From a checkpoint of a small image classifier.
Model: 64-pixel images, patch size [8, 8], layers 6, width 384.
Rows from block 2 of a small image classifier, named by matrix and row number. Rows with one number belong to one neuron. Each number is 128 + 32 x the weight over its row's rms, rounded and kept within 0 to 255. All counts start at 0.
After each neuron's rows are labels from the 100 images, of 14976, where the neuron reaches its highest value: "responds to" is what is common among them. Only what is clearly more common there than usual is listed. The data: views of escape-time and Newton fractals.
# fc1: MLP up (model.blocks.2.mlp.fc1.weight, 2304x384), inputs 0-95
# fc2: MLP down (model.blocks.2.mlp.fc2.weight, 384x2304, transposed), outputs 0-95

fc1.607 [138  75 142 110 128  90 141 133 143 157 114 195  41 153 148 141 146 119  62 123 117 145  88 141 186 122 169 153 121 179 138 134 113 166 121 108 118 116 154 133 122 144 170  80 116 118  86  96 114 121 124 167 155 130 140 140 126 134 176 119 155 121  68 178 158  92 146  86 103 121 126  97 100  76 131 106  80  92 155 103 118 148 122 154 116 122 175  95 142 147  96 175 163 115 137 136]
fc2.607 [ 57  89 102 104 205 108  90 139 114  66  98 132 152 127 177 108 118 138 111 159 125  89 130 168 144 101  99  62 122 176 117  73 140 157 126 129 129 142 155  96  98 119  85 112 109 165  76 147 111 184   0 154 134 105 104 123 152 149 120  93 104 106 119  70 158  82 139 128 132 159 132 123 131  92 163 118 118 114 106 129 155 139 108  83  56 148  67 139 133 150  87  53 143 153 128 210]
responds to: pastel; Julia set

fc1.736 [ 95 138 110 100  66 119  99 143 113 162 166 180  93 136 107 173 116  96 118 141 123  92 128 135 151 156  69 103  98 167 106 151  92 152 131 117 139 155 147 120 139 201 129 105 116 146 129 153 122 111 115 112 113 106 168 109 141 136 143 125 168 117 130 141 149 103  89 115 136 157  60  99 159 133 192  79 166  91 105  98 123 160  75  98 149  95 167 115 184 147 161 106 113 159  90 112]
fc2.736 [123  80 103 116 143 166 115 110 153 200 160  85 145 101  37 121 171 116 156 134  40 169 119 139 121 198  86  98 170 181 124 173 120 167 139 115 130 163 108 108 113  94 142 124  39 128  75  72 151 157 109 175 130 128 180 125 138  87 130 109 124 179 128 144 156  94 166 119  87 135 141 179  88 179  95 126  93 121 105  93 124 124  93  87 135 153 169 162 191 117  84 124 147 141 113 136]
responds to: warm

fc1.113 [ 83 150  76  93 137 138 164 153 110  83  86  76 165  82 161  93 136  96 114 120 155 125 170 157 114  63 139 162 126 101  42 121 120 111 181 111 109 110 132  90 202 100 118 145 143 147 169 101 145 116 127  63 172 143 126 156 131 160 177 180 197 135 157 102  98 160 193  87 127 150 155  85 143 124 144 124 136  73 118 158 125 156 140  97 108 129  96 104 197  95 100 112 126 128 185 113]
fc2.113 [117  78 107 114 136 137 137  83 197 115 108 155 123 128 123 149 139 140  92  99 145  96 160 201 123 155 133 160 122 156  83 129  95 147 111  76 113  95 148 110 130  99  79 139 149 123 155 132 140  98 117 144 116 114 178 107 159 117 163 136 139  77 137 195  98 146 121 158 167 160 136 135  94 152 116 126  92 166 101 147  74  86 122 139  83 103 194 135 155  60 148 155 137 111  81 155]
responds to: cool

fc1.146 [161 111 149  78 141 119 118 171 144 141  91 121  63  97 137 136 193 106 142 180 155 142 154 118  89 134  82  91 136 123 161 110 127 125 155 144 131 152 147 106 121  59 101 106 147 181 154 197 129 103  73 134 115  94 148 139  91 119  61 117 109 141 156  77 157 164 141 131 112 156 102 152 162 135 173  95 201  79 168 167 117 166 135 132 148 138  91  95  86  80 170 141 109 163 141 106]
fc2.146 [164 138  64 112 135 113 137 162 125 148 148 151 155 142 129 104  66 145 132 130 148 175 120 148  73 137 228 184 108 116 137  65 134 143 116 128 192 155 114 125 126 192 183 153 102 156 110 199 117 145 122  83 136 116 121 180 115 159 176 143 170 120 128 107 151 105 122 115  99 170  71 129 127  98 124 154 112 135 114 119 179 150 106 121 150 186 134  97  60 114  97  79 148 120 147 147]
responds to: dark; Mandelbrot set

fc1.605 [135 137 150 146  76 160 185  79 132  99  81  94  76 121 150  65 135  94  93  90 171 131  89 178 117 139  48 192 114 107 174 140 109  94 120 137 150 149 158 135  79 191 194 136 108 128 118 116 134 184 104 134 142 112 170 206 154  78  72 107 157 119 170 138 139 155 176 124 113 157 138 117 139 121 129 128 100 102 170  93 111 145 140 102 103 137 185 118 144  95 134  89 166 102 102 155]
fc2.605 [117 106 156 124 118 122 187 149 123 121 204 166  90 130 115 171 140 102 108  37 151  87 171 112 154 140 155  91  90 101 122 130 177 144 103 122  94 114  76 157  68 115  74 109  96 146 173 167 105 139 172 103 149 117 151 130  67 130 113 103 117 122 196 118 164 144 181 120  91 142 137  88 145 113 114  65 105 126 150 155  77  36 167 139 159  74 171  79  83 106 123  57 129  94 104 123]
responds to: grey; vivid

fc1.248 [161  92 162  86 114 120 164 159  42 104 119 161 175 112 178 147 121 158  87 122 160 139 143 161 144 134 132 150  93  99 141 144 118 103 126 101  90 134 134 120 151 175 111 153  70 136 137 180 117  69 121 105 131 118 111 141 147 123 205 154  81 119 122 149 129 106  97 156 145 107  75 117  96 115 106  94  72  95 104 124 134 151  92 118 146 140 185 143 145 113 118  93 119 182 128 113]
fc2.248 [ 98 160 120 105 100  85 175  85  64 167 144 163  94 140 114 159  96 142 153 229 147 176  94 110 101 135 109 121 144 100 104 100 127  92 157 157 177 116 137 108 186 109 127 124 135 144 142  85 132 142  93 129 117 142 110  87 132 117 129 139  97 161 115  66 177 184  57 105 143 155 114 157  77 161  97  84 105 115 124 145 124 167  80 170 134 131  91 154  82 118 140 117 132 192 163 113]
responds to: cool; Mandelbrot set

fc1.349 [161  82 109 115 181 148 144 120  97 134 129 119  76  82 114 101 133  84 146  93 133 151 111 130 127 102 164 191 174 135 122 100  45 101 130 121 129 175 116 200 107 165 183  54 169 114 109 133 139 157 139 105 149 130 174 151 124  69 149 190 100 118 136 139 133 142  82 100 129  99 164 169 174 103 177  81 107  62 151 117 103 164 132 145  71  82  64 158 125  97 141  80  73 116 102 139]
fc2.349 [111  93 116 116 127  99  81 111 106 118 129 104 106 121 107  90 130 135  58 126 152  95 176 180 101 112 130 136 165 157 136  83 157 196  85 133  95 103 154 120 144 123 102 156 200 105 127 128 119 147 150 129  80 112  60 122  93 114 116  56 156  89 153 134 108  97 137 168 119 104  90 170  97 147 118  94 134 118 220 180  79 124  69 151 124 133 160 185 151 124 113  85  86 159 163 135]
responds to: grey; Newton basins of three roots

fc1.73 [107 143 146 133 145 170 128 103 143 121  53 147  70 131 137  97 181 122 144 107 214 151 165 132  97  87 127 103 156 101 129  82  97 123  91 153  94 117 132 109 108 126 114 129 157  93 140 105 188 158 188 129 127  77 127 167 130 182 143 129 162 143 115 119  91  85 170 124 128 116 141 176 113 133 114 135 135 155  61  93  91  93 163 100 106 148 170 172 155 176 152 148 166 120 117 122]
fc2.73 [187 117 119  76 123 148 171 127 109 158 125 133 173 113 172  73 148 123 146 119 185 128 130 135 130  70 112 105  82 150 131 128  96 120 121 148 123  85 124  89  66 135 184 141 116 126 104  90 137 163  81 124  51 106 157 120  72 140 126 153 142  66 137 124  54 124 186 163  88 175 123 164 128 172 157  80  87 165 144 151 149  99 141  93 170 176 159 119 131 110 107 162 109 196 150 170]
responds to: cool

fc1.190 [150 151 133  92 161 145 116 178 108 113  99 110 129 115 104 130 154  87 154 197 142 153 136 148 165 106 105 106 221 147  69 118  57 115 153 130 117 162 148  97 107 149 112 138 179 123 114  90  96 131 172  98 105 165 119  90 121 152 144 120 175 117 174 103 105  79 149 113 163  92 168 148 174 171 161 214 168 128 152 104  66 156 119 171 122 111 115 125 176 152 166 151 141  79 127 120]
fc2.190 [190 195 109 104 137 173 133 115 184 103 119 118 176 136  86  64 144 117 105 104 103 132 108 107 123 107 110 168 157 133 116 126 136 142 110 130 137 146 104 100  79 129 152 104 133 136 124  34 108 162 137 154 127 171 107  88  90 114 143 132 127 110  59 153  93 166 122 159 178 123  73 219 103 206 185 126 156 167 116 117 176 178 113 159 194 124  99  72 132 135 100 142  81 161 132 164]
responds to: dark

fc1.308 [ 97 143 105 120 142 180 149 126 165 128 113 108 138 115 124 173 133  86 123 114 124 109 125 145 165 111 130 127 144 144 160 115 125 138 176 147  62 145 128  94 124 104 155 158 167 175 151 160 193  79 126 102  57 112 136 167  61 110  87 135 121 123 146 166  99 175 119 115  96 130 153 163 144 136 143 130 106 125  90 122 154 173 155  68 116 107 168 134  64  77 155 121  84 108 129  54]
fc2.308 [161  93 107 124  92 175 138  89 147 157 171 155 114 224 138 188 105  51 162 151 156 155  99 170 105 118  52 161 117  91 116 158 128  96 124 217 121 102  98 172 173 187 130 118  44 177 149 128 167  90 146 162 154  90 165  85 100 106 109 125 113 190  75 106  92 111  97 174 120 174 163 135 112 111 145 182  70 119 138  98 100 106  98 142 178 172 120 110  97 123 118 128 113  75 116 148]
responds to: warm

fc1.51 [ 79 169 115  93 143 142 158 102 104 152 100 110 140 147 135 203 138  79 116 158 112 122 106 113 134 101  94  98 173 115 179 111 147 131 174 169 106 148 177 107 157 123 129 197 127 189 146 136 123 125 145 105 121 146 182 239 101 133 129 129 121 113 105  89 135 122 143 124 128 173 151 127 122 152 152 124  76 116  89  95 155 187 185 123 118  98 170 161 112  74 188 126 152 109 146  10]
fc2.51 [199  64  91 138 105 121 151 123 173 189 188 116 120 146 175 161 120  87 160 109 105 143 115 161 140 154  43 100 105 123 119 157  98 140 138 222 136 130 143 126 115 111 113 113  26 204 177 129 174 146 135 151 145 101 106 118  99 141 134 131 125 153 139 107  93 145 150 169 103 168 157 118 106 123 141 176 102 133  63  71 116  75  89 162 147 122 111 144 155 132  90 138 116 144 149 114]
responds to: warm; earthy

fc1.21 [174 199 168 144 136 130 186 120 145 139  87 111 112 137 151 140 112 105  97 137 117 164 111 129 109 134 139  81 122 136  81  83  85 156 185  99 106 136 131  55  73 150 107 171 102 151 149 134 156 115  56 179  72 139 125 129 113 103 125 176 157 136  72 148  79 178   1  52 125  99  54 134 134 175 141 115  90  74 142 104 154 156 147  80  91 156 134 184 136  87 131 139 117 161 137 125]
fc2.21 [126 155 117 118  94 184 123 140 165 138  66 191 125 177  50 169  87  87 170 161 159 151 126 139 130 128 129 148 112  84 100 121 170 118 190 121 148  99  88 193 169 179 111 176  92 142 146 161  74  68  91 155 181 120 178 109 100 154 148 150  93 105 127 127 149 162 133 146 131 110  79 170 157 171 206 148 105 125 116  93 131  49 129 176 122 123 161 133 117 194 142 153 108 127 116 135]
responds to: warm

fc1.540 [125 150  93  79 122 123 161 124 102 158 175  54 127 126 146 100 100 123  67 149 107 110 127 119 130 115 114 159 121 133 117 145 120  98 133 102  95 145 163 152 137  93 104 169  76 129 189 134 116 121 183 113  60 106 104 122 109 137 134 157 133 164 144 180 143  99 177 127  70  70 134 124 172 114 119 143 112 117 149 149 103 135 110 144 106 122 111 137 165 114  81  97 144 142 193 143]
fc2.540 [144 153 131 122  69 145 124 122 163 134  81 138 188 106 118 112 122 141 130 125  97 117  98  86 160  89 132 139 152 168 184 117  85 141 106  96 162 110 167 148 146 126 125 157  95 107  91 167 143 166  99 176 126 161  79 129 101 113 119 107 122  93 155 129 112 125 185 210 131 105 123 138 126  86 207 131 158 129 112 159  96  54 171 131 145  98 183 145 152 139  99  96 135 111 168 128]
responds to: warm; vivid

fc1.654 [103 152  90 102 121 147 122 114 128 151  80 107 104 160 111 177 155 103 123 135 127  86 100 149 161  77 135  98 149 133 116  62 160 119 147 147  83 137 153  76  93 105 137 202 140 172 133 146 156 105 119 132  84 135 123 178 128 131 132 148 109 119  93 131  77 162  80 120  67 127 111 165 136 160 158 109 117  55  92  86 173 198 162 134 110 110 151 148 158  82 146 109 132 118 135  52]
fc2.654 [128 120 101 116  82 185 140  94 156 163 130 158 123 198 104 171 137  93 133 112 112 147 101 180 130 154  63 125 127 111 107 136 124 123 142 173 135  98 129 156 107 151 146 111  13 152 136 138 160  80 128 186 155 100 184 141 104  84 144 132 135 129  92 106 111  90 113 179  94 158 135 157 105 135 118 157  69 149 126  85  94  90 144 124 166 138 129 108 132 220  91 140  88 125 111 145]
responds to: warm

fc1.501 [120 125 192  72  99 136 134  89 172 178 177 165 106  61 133 109 178 166  98  49 178 140 133 151 151  77 178 142 194 116 113 178 144 150 183 163 152 104 110  96 140 191 113 154  87 140 116 102 123 108 152  89 154 162 152 120 138 118 143 142 143  95 118 162 142 140 143 122 118 185 126 112 108 174  97 110 128 159 177 133 138 148 188 180 109 110 116 137 101 153 120 132 116 144 132 120]
fc2.501 [148 175 109 165 145 127 135  76 164  85 158 110 101 175 118 134  71 111 148  97 138 125 125 117 120  92 156 100 115 182  80 160  96 130 141 147  62 134  32 156 145  93  73 110 166  91 131 163 135  88 191  69 166 154  83 158 160 128 122  73 118 135 108 162 147 103  99 101  83 146 113 190 128 129 127 175 102  82 126 129 169 110  76  77 114 191  78  95 125 144 153 119 153 161 119 102]
responds to: grey

fc1.342 [110 177  88 115 154 134 104 162  67 105 114  75 164 117 126 129 162 120 102  69 160 122 117 115 117  93 156 131  77 168 115 138 152 166 100  96 104 121 167 118 151  93 104 128 111 112 127 101 127 145 156 142 124 129 213 168  96 134 123  90 168 156 157 135 123 139 181  95 109 125 107 156 110  52 172 189 155 160 172 130 137 113  91 132 156 101 100 167 171 175  71  94 133  90 153 148]
fc2.342 [193 126 114  86  98  69 179 113 136  89 121 149 129 144 184 144 102 159 136 144 160 108 116 103 109 125 131 103 112 128 160 135  93 142 109  82 118 137 120 123 130 201 121 188 165 124 133 170 171 131 158 124 199 104 136 171 156 160 136 162 111  93  95 106 126 113 141 127 113 172 140 134 176  76 141  96 179 162  82 127 103 143 102 142  90  48 103 152  83  99 153 142 172  97 149 146]
responds to: earthy

fc1.315 [ 94  70 100 150 183 121  83 104 158 155 126 115 147 156 105 154 123 139 185  90 166 127 123 148 144 145 141 135 106 135 130 115 109 167  82 176 127 139 187 128 160 163 120 112 103 108 207 119 152 188 170 113 152 126 144 130 104 229  59 144 154 103 195 192 122 109 112 123  64  93  96 165 134 138 125 131 144 127 207 107  57 172 144 120  93  96 157 135 176 144 101 108 162 116 104 148]
fc2.315 [149 148 143 139  95  53 133 186 129 134 124 135 118 160 134  43 137 165 132 153 179 107 189  87 103 129  93 198 148  79 129 170 113 169 129 144 179  63  86 109 140  77 110 186 110 120 100 111 166 135 143 101  86 108 121 115 123 101 119 142 166 118 176 154  67 102 136 122 140 168 189 153 174  89 163 126 138 154 104 177 116 158 150 158 182 147 145 179 127 144 158  93 127 155  91 115]
responds to: grey

fc1.683 [ 82  87 157 117 144 151 169 141  90  79 109  89 184 107 117 108 130 112 115  92 178 130 142  95 114 100 173 146  90  96 135 170 114 134 136 121 102 134 115  60 104 147  75 130 144 188 119 144 135 154 164  83  91  70 144 152 104  94 101 104 118 123 121 113 133 147 102 130 106 114 151 175 170 102 133 114 125 166 122 168 133 106 128 111 105 148 161 144 157 148  69  65 155 133  93 139]
fc2.683 [129 146 144 127 103 188 212 163 128 158 125  84 129 125 126 160 191 192 110 177 140 163  72  66  98 121 133  86  48 165 170 109 101 182 126 110 163 176  78 172  95  96 189 119  69 127 143 154 125 166 126 108  73 116 141  93  96 131 112 137 152 125 176  97 109  76 173 152  70 141 100 135 131  76 156 147 120 158 135 199 165 123 108 109 110 109 122 140 105 123 150 115 138 110 117 163]
responds to: earthy

fc1.713 [138  91  97 154 180 109 156 140 191 114 102  84  85 125  62  97 128 105 118 134 178 131 147 148 162 111  49 134 135 165 158 177 126  86 171 117 114 140 109 160 154 159 188 180 174 181 119 115 121 174 145  78 130 143 178 191 124 116 158 154 212 104 134 158  68 150 158 164  70 166 157 176 142 157 125 116 152 134 134 102  53 135 157 113 170 142 152 107 117 119 154 108 151 104 123 103]
fc2.713 [159 113 173 146 154  74 112  96 180 158 154  98 133 138 196  77 144  90 123 153 145 113 148 125 137 138 112 192 134 153 131 165 140 112 161 154 168  91  59 125 113  98 158 162 148 134 143 161 150 113 179 124  94 122  98 154 114 131 113 143 157 107 204 138 146 178 185 151 114 162 148 132 153 148 130 140 194 123 114 176 111 120 159 140 193 131 155 110  39 143 175 112 126 139 133 189]
responds to: grey

fc1.496 [152 100  92 135 124 106 116 153 153 150 124 142 106 145 117 104 106 137 116 143 131 156 114 162 143 151 144 138 132 130 148  96 164 140 139 101 109 148 160 149 224  98 131 150 174  96  99 125 134 180 137 208 134 146  94 127 157 136 148  85 112 113 133 155 133  80 132 165 128 123  84 113 113 115 147 142  89 112 157 103 142 137  98 163  61  95 129  85 147 134 132 149 148 118 159 165]
fc2.496 [101  82 126 130 176 146  85 128 111  97 129 131 137 134 149 182 144 150 145 146 129  62 162 184 154 137 146  63 153 200 190  92 144 138 110 116 138  83 134  72 140 161 127 165 100 187 101 116 107 123  32 129  93 133 144  94 154 108 156  86 124 100 107 124 162  75 146 100 126 123 155  99 160  89 118 150 108 115 164 117 184 126 177  97  80 159 100 135 150 124 135 121 130 170 145 172]
responds to: pastel; sine Julia set

fc1.114 [ 75 176  95 100 128 176  83 144  50 118 107  82 137 127 162 101 155  89 174 126 109 122 144  79 179 157 166 154 114 154 111 173 199 161  89 111 149 141  83 131 150  70  59 112 160 118 175 140 105 138 156 126 142  76 140 145 142 133 122 142 149 117 122 157 113 149 159 109 152  76  99  97 142 119 161 125 139 150 118 148 110 122  47 149  69 103 180 201 120 169  67 100  80 107 150 167]
fc2.114 [122 141 123  99 138 102 150  88 112 118 113  98 130 122 196 109  72 176 142 134 168 111 125  96  70 112 155 124 109 143 147 115 132 123  98 141 138 127 129 141 111 206 140 123 108  81 131 142 200 143 154  55 123 133 177 123 107 143 187 114 120 105 124 110  58 161 122 146  41 140 116 117 139 101 162 172 187 181 146  93 127 133  98 141 124 124 122 105 154 107 125 159 177 121 114 116]
responds to: earthy

fc1.115 [ 83 140 101  65 115 159 157 171 128 119  95 106  75 154 113 194  54 110 112 172 123 115 121 148  78  87  67 171  96 178  74 180 114 122 125  79 132 205 191 107 119 131 138 110 155 169 178 152 116 171 141 113 122 179 140  86 177  87 146  77 110 121 151 153 138 144 120 107 110  93 126  97 131 177 124 103  58 120 144 135  96 139 148 131 173 169 166 115 181 119 137 163 152 113 139 151]
fc2.115 [109 165 107  86 115  98 168 108 106  69 132 133 113 121 127 182  94  84 142  98  76 190 151 115 150 145 107 172 159  74  80 132 133 145 162 137 169 100  97 130 106 173 174 127  70 127 159  69 117 167  99  84 142 138 157 103 124 152  71  94 180 114 127 155  83 104  81 111 133 149 123 113 197 164 109 144 163 148 146  93 140 131 125 142 131 161  81  88 148 189  78 153 157 168 137 127]
responds to: vivid

fc1.375 [ 81 146 140 102 175 200  96 122 122 138 100 137 117 133 114 107 167 101 102 143 233 142 172 107 101 114 131 104 151  97 117  94 140 128 102 141 117 118 142  84  80 115 136 127 151 117 128 138 121 111 136 118 118 126 144 131 135 159 102 120 133 127 113 161 102  81  77  99 111 130 117 200 108 156  99 110 158 135 114  66  77  98 175  99 141 147 159 104 139 128 165 122 153  96 130 140]
fc2.375 [180 117 122  99 139 110 155 133 132 132 132 152 143  97 190  95 162 139 137 157 190 152 115 114 110 121 117 108  90 114 106 149 103  94  92 126 129  93 147  85  51 116 147 137 171 120 130 169 164 177 103 109  29 115 150 125 115 141 169 135 136  85 131 107  69 131 157 139  81 162 115 138 123 167 107  77 146 171  95 106 113 105 167  92 167 159 152 105 115 104 127 163  71 109 137 147]
responds to: earthy

fc1.475 [240  98 128 103 146 113 150 150 129 137 101 135 109  95  84  91 138 112 131 160 133 141 108 118  79 170 141 120 140 136 162 133 159 100 160 131 145 100 166 130 139 161 154 104 114 171 157 175 145 153 149 102 144  97  93 105 114 125 149 102  80 149 154  99 161  99 156 163  94 129 166 123 119 154 112 155 160 108 182  81 118 110 122 171 142 110 110 162 121 119  62 118 181 125 182 115]
fc2.475 [177 130 114 107  95 165 139 118  97 188 152 161 124 142 134  82  96 149 164 125  90  77 107 167  82 111 144 137 142 122 136  87 115  69 144 123 106 128 108 179 108 141 146 104 142 209 148  93 151 166  98 118 219  64 138 108  90 180 156 173 128 187 151 145 131 139  56 119 141 127 116 122  72 116 162 165 109 125 129 158  99  76 137 137 103  99 134 159 184 103 154 155 173  81 135  95]
responds to: burning ship

fc1.738 [ 91 154 111 125 147 127 147 134 166 121  93  92 120 122 134 118 129 201 133  99 151 131 125 131 163  95  70 144 100 135 115 197  42  78 142 105 101 138 143 143  66 146 176 103 142 137  88 103 157 157 112 133 105 160 147 159 159 101 120 126 107 109 151 103 133 126 136 177 161 149 215  73 121  94 150  75 127 106 183 126 105 132 194 116 126 173 173  87 177 119 141  95 110  57 143 140]
fc2.738 [171  38 154 137 142  84 134  50 183 152 183 199 167  59 124  89 106 100 127 172 122 114 111 143 148 116 107  64  99  83  90 132 113 135 119 123  76 194 124 126 106 127 155  97 134 160 136  89 111 151 178  91 140 110 153 117  65 104  90 108 162 135 165 130 129  83 168 124 108 116 166  92 101 106 153 127 134  91 104 124 117 101 141 163 161 125 122 101 101 112  93 153 133 163  98 174]
responds to: vivid

fc1.735 [145  45  94 138 187 154 171 133 208 174 173  95 187 133 154 134 112  86  94 143 103 161 116 179  65 132 101 119 116 134  69  97 178 142 148 158 134 159 163  92 135 155  86 152 146 176 100 141  82 134 117 109  90  98 118 182 156  93 121 112 107 156 196  82 104  94  50 143 102 134 161 111 153  76  91 115 153 160 105 121 124 121 125 164 126 122 132  29 167 133 151 112 200 153 147 157]
fc2.735 [ 87 113 139 128 108 119 112 182 114  84 190 169 155 158  90 143 188  93 103 175  99 145 102 122 170  72 106  89 133 132 101 107 102  90  96 158  72 157 170 172 166 209 140  85  82 125  67 134 170  96 136 134 148 141 170 144 163 132 102  78 137  96 160 115 157 150 167 131 185 101 156  97 142 147 214  81  76 134  89 119 136 120 155 112  44 127 103 117  75  87 137  55 129 109 155 145]
responds to: warm

fc1.280 [139  80  94 169 129 134 159 116 101 118  71 192  66 133 110 150  70  78 122  98 102 142 160 158  74 148  88 138 113 101 146 155  87 166 124  96 110 118 112 103 110 100 122 151 150  95 184  97 145  98 141 152  68 159 129 139 153  96  79 103 138 125 130  97 116 129 123  98 151  94 106  86 111 185  92 144 160 147 178 143 131 114 113 129 127 123 175 104 125 110  61 125 152  89 134 169]
fc2.280 [ 97 132  99 119 112  47  75 101 140 128  96 172 120 120 125 162 140 124 113 148  86 122 103  98 157 145 107 181 143  70  76 102 120 107 139 139 126  89 131 147 134 155 132 200 161 106 157 114 180 175 147  42  97 124 135 139 134 171  99 159 131 137 135 132 158 110 100 166 175 146 140 116  96 189 152 145 123 132 150 133 119 127 127  98 115  74  88 116 119 159  95 109  90 128 140  83]
responds to: dark

fc1.36 [ 61 183 113 135 142 105  91 114 154 160 122  50 174 131 135 171 155 121 186  96  94 126 129 148 161  66 154 138 126 156 109 158 134  28 136  86 170 153 149 126  72 155  94 132  88 190  81 120 154  80 141  84 142 120 146 166  97 122 125 103  67 133 104  86 187  92 173 145  90 104 132 147 135 144 196 127 117 186 152 153 138 114 162  73 149 108 145 178 234 109 158  99 136 102 109 113]
fc2.36 [152 132  67 152 120  91 108 120 117 164 108 180 123 140 100 115 110 126  99 139 134 141 102 164 189 119 105 118 163 175  85 213 128 151 141 134 121 179 142  68 129 121 104 150 159 160 129  99 108 145 131  44  95 123 124  96 118 129 137 190 162 148 114 137 131 130 162  87 131  59 140 164 125 185 173 110 103 171 115 117 126  90  93 162 161 128 116  69 123  93  87 179 118 213 109 134]
responds to: vivid

fc1.596 [223  90 136 187 137 142 170 162 125  99 164 150  88 153 130 163 117 111 143 102 132  90 129  95 129 154 206 201  96  72  97  93 164 149 144 164 123 172 181 161 118 101 185 117 131 105  80  75 116  97 143 139 115 151 116 109  97 137 148 143  84 136  70  78 108 144 193 123 131 133 153  76 118 100 103 106 166 155 144 146  47  66 165 185  80 119 128 143 161 106  97 144 111 139 112 166]
fc2.596 [176 113  86 161  70 190 174 121 183 177 190 137  84 170 176 116  89 151 120 166 111  61 159 162 145 124  81 135 165  81 166 115 141 118 123 162 123 195  99 100 194 116 101 111  75 189 133 122 121  94 108 120 141 114 131  84  60 185 114 121 131 173  77 142 101 110 119 182 104 130 107  91 149 133 144 152  99 138 114  97  97  90 196 163 128 120 153 151 156  87 154 132 104  87  84 110]
responds to: dark

fc1.497 [115 136 140 144 104 143 163 137 114 115 136 144 156 138 138 144 124 132 117 143 132 147 162 138 216  31 135 160 136  91  41 155 145 136 133 107 195 139 130 153 130 141 122  80 111 137 121 160 112 153  81 108 107 140 203  74 160 172 150 162 144 156 101  93 117  70 109 120 105 161 116 138 183 163 109 159 126 113 144 145  69 126 116 168 150 114 121  91 130 126 123 139 145 108 130 156]
fc2.497 [ 94  61 117  28 119 112  65 108  97  84  88 143 173  64 126 114 137  93 145  95 151 114 145 152 132 106 117  86 104 151 140 160 125 137  89  57 105  99 163 137 149 138 109 179 117 111 125 174 156  77  63 145 104 182 176 100 186 130 161 181 179 147 135 129 130  90 102  97 156 208 127 111 104 148 162 144 103 129 181 184  92 153 170 152 132 135 138  86 144  81 164 142 152 173 146 138]
responds to: grey; Mandelbrot set

fc1.533 [110 124 106  90 216 163 124 151  61 133 145 106 118  82 152  98 118  77 114 115 184 140 162 162 207 111 178  67 104 110 168 139 125 144  92 149 124 163  89 152 142 123 159  65 126 138 118 150 141 159 141 124 138 126 131 130 140 142 150 204  90 119 133 163 106 104 131 155 100 140 139 114 125 127 115 122 121  71 121 144  94 129 160  89  93 176 161 114  20  82  79 108  82 123 132 158]
fc2.533 [125 111 146 103 164 166 133  85 143 156 163 112 161  89 164  86 126 129  92 129 144 115 125  85 108 137 129 160 105 126 138 150  83 108 126  53 115 158  44 189 124 131 187  72 100 117 139 101  84 102 121 128 132 128 190 111  96 131  61 132 129 122 122 107 130 205  78 136 171 168 153 135  79  59 114 140  77 112 155 160  92 113 124 115 136 145 142  84  97 162 165 157 146 175 120 164]
responds to: grey